{"hidden_act": "swiglu", "num_experts": 16, "depths": [2, 4, 4], "beta2": 0.999, "epochs": 8.9}
Rows from block 3 of a small image classifier, named by matrix and row number. Rows with one number within an expert belong to one neuron, the router's apart. Each number is 500 + 50 x the weight over its row's rms, rounded and kept within 0 to 999. All counts start at 0. Numbers have three digits each.
Before each expert's rows are labels from the 100 images, of 14976, where the router gives the expert most weight on average: "responds to" is what is common among them; "peak on" is the class under the peak. Only what is clearly more common there than usual is listed. The data: patchworks of several textures. In brackets: how many of the 100.
# router: router (model.blocks.3.mlp.router.weight, 16x96, trained with AdamW), inputs 0-95
# gate: expert gate (model.blocks.3.mlp.gate, 16x96x96), inputs 0-95
# up: expert up (model.blocks.3.mlp.up, 16x96x96), inputs 0-95
# down: expert down (model.blocks.3.mlp.down, 16x96x96, transposed), outputs 0-95

# expert 3
responds to: plaid (36)
peak on: plaid (28)
router.3:472519518516460527519523559546487463577544514509552459408419506557486419498579547439490613515439515535524496499517431433537458459498384590450446452508487500539522522541553505474492618495517358505378475431457475459522503539486438549429470585536505574508480532512582435487489447450522471528
gate.0:438525464468501490489472596428509551435530506502548544498451548516527605458437527487567567509449563498503437488587438483449569498402578546462481492458500566595484528499476480385566608481487589480489589467515441507550554446509571456485477625558468557493476538498517548444542513554520553521
up.0:565462551558542545482497424576506435587410470494460465489471505454534428526555489541495415481561465486565563473434612458532389453569450484530519532509497463353500486534557503576485440489530466479558430562447561537437521539494467547514483406446487470538575468486447467505471458440426458520
down.0:495461468524555482398357526483483573451496510490463458525542567386593485488495543434515492452497570514439492602484523512508578468410510459578598521474478505517536503549427542420439500456528504449505483479551499559603493415494525523439545565556478446485497467498541429522559509480567417430
gate.1:528567450547489515429445433489500571404438478532506458421372564447501436482553520464468491543432489436539477495440465526555461478469493500416561452500509544517572574556613514425446468486534458496464449506518450614476484538511536555487502389472554589507403526526475414533492543530527543464
up.1:471452500451506421581520532555480433548508559501512554560580450553494563486466478548540452489557559530447507494532563448422509472525553462575406568516476475473405465495385504570570546526466566565564519520475506362528478476522484479505494632514394450445563498483523582478546461487494521518
down.1:468535558427531477496521514611460481538485513547438592507493506490550593589438478497439488495549447467488485492479471459559631494534572597554532552449456598521447561518473417581495623493400496555526428523451533491455544463471533460499468465506539507456498500472538462445515564562545503397
gate.2:500573444564481487534556476522482467489481488531573572441535553488517455378576505621562561463447471553433501546509456447483481473569425530485609499469552449527503352515485432510485573527475521456454508616459466556541584523456475566519484490533522525489558473436499497448503546463446406521
up.2:503399534447515518484451529459490563498508504483409408556522448517542544623423501430474454538558558428574512448488558520477523520451550452506411528550460527481497634494525552510515377521549503558517486367553525474471424468521531417507543520494499445539439522549509509527533443544567568472
down.2:516480408577481486439526503518502463483511493489422432501534327519519541479533507505500527370514529502578485497546608518559527427490375603533557517529517513489511491540547559495491492438426456484499549562497476525534485568586531536423563459491467535554529439464601443545512499514517434572
gate.3:414488432508427454495579459486516542507473400545537434531387500442530519557498480484482500457502403508473436609529566523522433476394485506499488550475534441470526529445545492529444566504540462534486387558436471486506508497497549363499507563538463521534467553545485473511586427431535603551
up.3:389525430488406448492579472489543545528482408548516454552392457443541502532496496498473514479479449509465430614498540550525434482407482454504503509445552409462533528456522482468455550504539463567481407585485464490492468509508527358465444543547432531534461552484441466475561458439533592550
down.3:525562510497455513405421576519420336473520522518517485419537421483527654467577540467512531568518497475489454482438464512484564547511530478549446536492496572494511482518486514418471557470462498466516529505510474449430468482513427450526462499461482539526489513541455612576488459500363594469

# expert 9
responds to: rays (69); patches: two (58); cloudy (29); centre pattern: rays (28)
peak on: rays (51)
router.9:444494502476540466498538504556547515539541462544547496507479460508599451541531571494458511468588578532547532532517493496486539481530546499521466528652390509524594493524554357540460540388400498572519378457411431506549462526483513476469554416498490522515509538467555477519531518501436428488
gate.0:501520504539431571492520507428501536569544433469528540520497414466477534552489430430522430501462561475542545460471452491500500439546512516517571505532425535534497489607502567475473457438550420473519626498559477552508556440588488584535439505486516540460455516640447463530565483504523493340
up.0:438514596402495493463470507604516451425475607381453451482471509489514407454493487543506499533624472558501481499548476410607480501534579484517472498504556447419519445412456448446493523456517467503484512575455548471516460548471483527465519481520527432595523474539463599493469595493551525541
down.0:499524576496478514468502438497501483538511503444492356468471511475527538484538405515362636542473500557537522534541491551566440421549528487411448437469429474476463591502628567445503525521535528452534511543530539455486474465463561434506548484513467475414585465491542513608539465531481515473
gate.1:401509518438521417493430484539457552629444507479506461538512561530554608501496427531491476476488519494464414466532539545535487483544516512497383535502535453435493564431566505477521431472560569575554384452429535558467545467446495415494525553451597522474557498547540412482518569549508504476
up.1:401470514550563598585514442500527452528544436546515428457516494493469493536506497474515496542564549511525551506575525503465451491541589518392448378456441460508514452498459512587493591504417431524478643564537480524556521498559488554481559429523482458470458544471487614527485417508554478493
down.1:480508518493490496540572465547516500460571486550428507421511477406502475606413569472472582532459518570465525616452505474395484414515498559495477555533575502474555569472444464491477514402440504523511472501498422497489536491519534376516510409501516500514422507548492520485526616406552421555
gate.2:444559481493466511559530453463552542459502506446427556505511475512535576542532563608433405409569401479555529514500485416527612572503485532511541490484479552523553564503489496379540496400477505467526519558485565485508478450455438491517562514580506585602459557533540487491415455437453502462
up.2:561493382582538479468513518475425455601463509510524405583467508489512513461476482418522589643462578484407509514455559593498401437449492480456512556523474431470458515506535500594505487522552547525470478422506455470493512574557574493513406539489450475440520500477453456473557494539527562517
down.2:578541508571506467513616601474458480515437531605470546522491579524495515552438524523522520525436516516525508531571511472513490609456369530452591408594532570454486559569404427494461506499507509489419510479578536506542594471507444534547528539537527489512504456513428552501472582482533483543
gate.3:561512465478479424538424542437526495486451526442514436412528482454418468525463547567519463594445560317511516492467446510579382470482540480569558500560554566479483567569495493510513486533369488534525586495488427512540589506450480561542447539466552485500491551468488472473471461489530503504
up.3:507425470518501480469541494560500524446525483491456459549539413560505514519528518457479621496560599502482449472473420506468445517501653496475462529449463420525573550462467528541597585524589531489492445537462590465507555514550439466366547474431445497387534546492531535484499484568516490535
down.3:468465522582527504544558447446532576478499516543485568489619538471380522570490466542543520482463549444497440467530602496559528452606498560488477567510465491524547551553468447424471499541609476415424417531419435513479544502518514463503494587522522498574486562501545443598469527558519485567

# expert 10
responds to: patches: two (91); plain (79); centre pattern: plain (52)
peak on: plain (59)
router.10:522506437527550477543558460511601491464492508487602395514554478494443497498469551535490642436496455568389567396514478505513478426518581443371500479476454481530494484532485528517460498549492504521583541547439526505496512550410604514442429525569506406518516489481470598515532479488532462518
gate.0:527504491521502544468439488443554502477526529468499449450535463463535488430471500478586501491525555457485544489454486550584635480543519471507467477552535461459447531498503460464463416543505540341357491519483359501585544478476406513468410523505515518579427531463473558542536564547461443459
up.0:479461486444549494495538488566448475607516492504429547504469505553479487532547520516388495493465505556561452515540499482448361483459497506533534481440445530504527498503522534518501569456481463641602490439506615482424470496499590488542613508489552504423544497539476439446448393429579552521
down.0:416462532484469498471477457421587538471485448519489568482525450489454518555522484517574409420489486465559587587511436604496563516592441487465485489519426552486551480531501472541467499594430502435424606537422497406466548479505509553560513541505582514586532507453563511516555483427584518480
gate.1:446532447583508505522454507452471426517496501473488599515518584529471566503449608585379439513514510501589515538530482499532585489507485465473520579518474484562430542493552509469435504506540558410470496539478458516525524398578428528510460477447375523423512463518459544511382488563525442422
up.1:458498507499531415438411501549396564488429504485467436506464479381535534510516435461607427423431470510475488443559570501496593581486538508416529529518526495367491440413425456525519479499476464545409525465449472446429436511500578457482588519457505551509508504535484514448530476453489534522
down.1:543501492513512444534525499469435553555506536496540513464590472445486445519418510543519471469462447521585544510429593487498538433519421450536547482517400453556559576541504538577476583562557526554476656501489521448601482504498528487566548554428556567474523483473489457494553451631528449518
gate.2:472632470503498518512437492458496502406504514526445409564519545546534444507574478518492437498515532532444493442496424467488548529425531414462426491502497440504490519496473478456486527526442483535546452541524560636410428547473449536478460482511543437621492522507490509472695511496495482430
up.2:456366548502498494512502486528522479620500480507540582467503485371487545554444535501524523489517487457531499525505602499493421503522492576533536558479483576479539425467486537508574519464538534497483469448502519455586541466558585484517575540516423559432523484473514533509296470498480523596
down.2:441542494567522540470467507531449505511494495453513545467544506458491484488454490495564435452655472544486576557517477408609468493473503458393519560471516535631515543524556513516505492581479543529539467478487478488465506486493494561650523585524514452492421537508519492501564584458401574598
gate.3:553487441597541519456598454522564450575456522496470550542537556515486461529501474520474481490579615409478474488440485543499476463526568319517531555549529510565421502502561495496584522467411523506562518599475538421485539531526551486483538549502503514513577530380513535514567474502521542458
up.3:447475536432451509536406515525461481470558490479528453458522480485563560489503529521536480456474390636515489494530533504475479555506411654464481411420512510497580528520436532528397418498548488528464488364500494513529518466477431525530472439475508505503412484595520424494439532485425448529
down.3:502484450543476467453565555563481552544521507560454659538521445607499495510478489488484553568476491635544439450517552500519555509503512416473540548524467432406419490472571634413522459497534464506467515490500499494520486504508558412489478526520432501534530461563470393521486516453466546599

# expert 5
responds to: patches: two (54); crosshatched (41)
peak on: crosshatched (33)
router.5:474500486472555442442476487516605530522492488390471543521482527459497558562481480500543510557516496513445421561469511496409578526502501529537527478501586494510466475531408491410541552500595444455567545526561573419479519487482517577511354474576466454519500548485490468448637410442482417508
gate.0:438553526463520529517428462532500608442472470494484557412548479533415563556566474489473430479424504416550571465464537465473386410479476489509506520561431451489418480460557545431426524471442501493624411527485487466503530444481451506526444528492487523523460517627464540475507513577467413467
up.0:489484482548485458555518517458508432525526522528485416507483505529496484447439571520487527426568482582418473553497453495469576476553584505475517510459485537589586447507442454505494425519485521488409562485408508531488460574597538499418360420430495487521567569483476473557504563423470603424
down.0:526504529436591476519499516516480516483592528518521465430600435438562464522550532471376574558489493520514431399517477505471534431497431524469414457526602506504534479545478562390543540491562629449544415514551492472510491511487572469457497518496521564602453530517533573485505511518605488522
gate.1:509487418443531503527557397502459471534558598499487495578512453529419560484503444574488579597488493581459481519469475515498475492448510434536405437473423441460485499533587458522424478437497403499570531461607547515431490389513487529514534493457429592493521521450552452431562499549492514458
up.1:499529516512437576480498571426537407398531552591508477446440569474622509595491484418531438444460519499531481557419499520436477442536451526493556533477562515584516542452403492515442415447486489452527458626524471501525425558566560603493479490500520493465490490494491526493550530503521422537
down.1:437455477495450509545498550597518541486428511434643484531452542539522582446496606480543447510477524460542509561499487498506525492497447471473547455421513464448479512446376522553453441485557529554409596427485500497463478466639503449471510491491546465535551560522505440357522476529484536501
gate.2:464450451441528404408517535502532542387539464483472517522367512504523538566591482505496468442484465460525565503409474568469421439500474429474478526481506507523527523479479416472600503576516380479529474446476403440389571497547516537517457506526526528481440502469477501443570461448415521458
up.2:463485380527511467460524540451517469439565551457473525400445485446473529527474417520508503445496486463544586511415544561494431472506515466484437452524460529434471500492606597589578482609542401515487478504571439498438515544457529568566499479515562541514501490436618541551490486484482599512
down.2:498453459495507533484421549490539519451498528572650513405538582571485544474454605480490502558540469479528543556492505492456565497541460440516495549473453449448349467529514516531456468501525527519568489523445487448539550557650561544420459440451522468552539619492507486471502543490455471529
gate.3:487410402494509471521406434500489519505555505483477530442395533410525494509487469537502503509515539470449455499555526568529590468597509507561640427544440529483535458391439612392592510500496514374500483457500494540537518538544531532475534508483509524488509503493464404509544454431537524453
up.3:507383427457529480584427427459481466424491527552515537432463529493461433480519494463492567527526514480518502522470479440550512454529493523496626501538460488478485436471524513412555523521423461478589581484519414572564528517570550477496421421358467456425519574506445418480509520449475510425
down.3:546525485465482494561567549577474593433472452522525555447527633490479494480510512506457552436442498546535456594535460546478519519527557561588475499481425435528448492464617515409470595485556499449436537489564476446548479507453492477517517553527513531481421547564391432485564475559416563469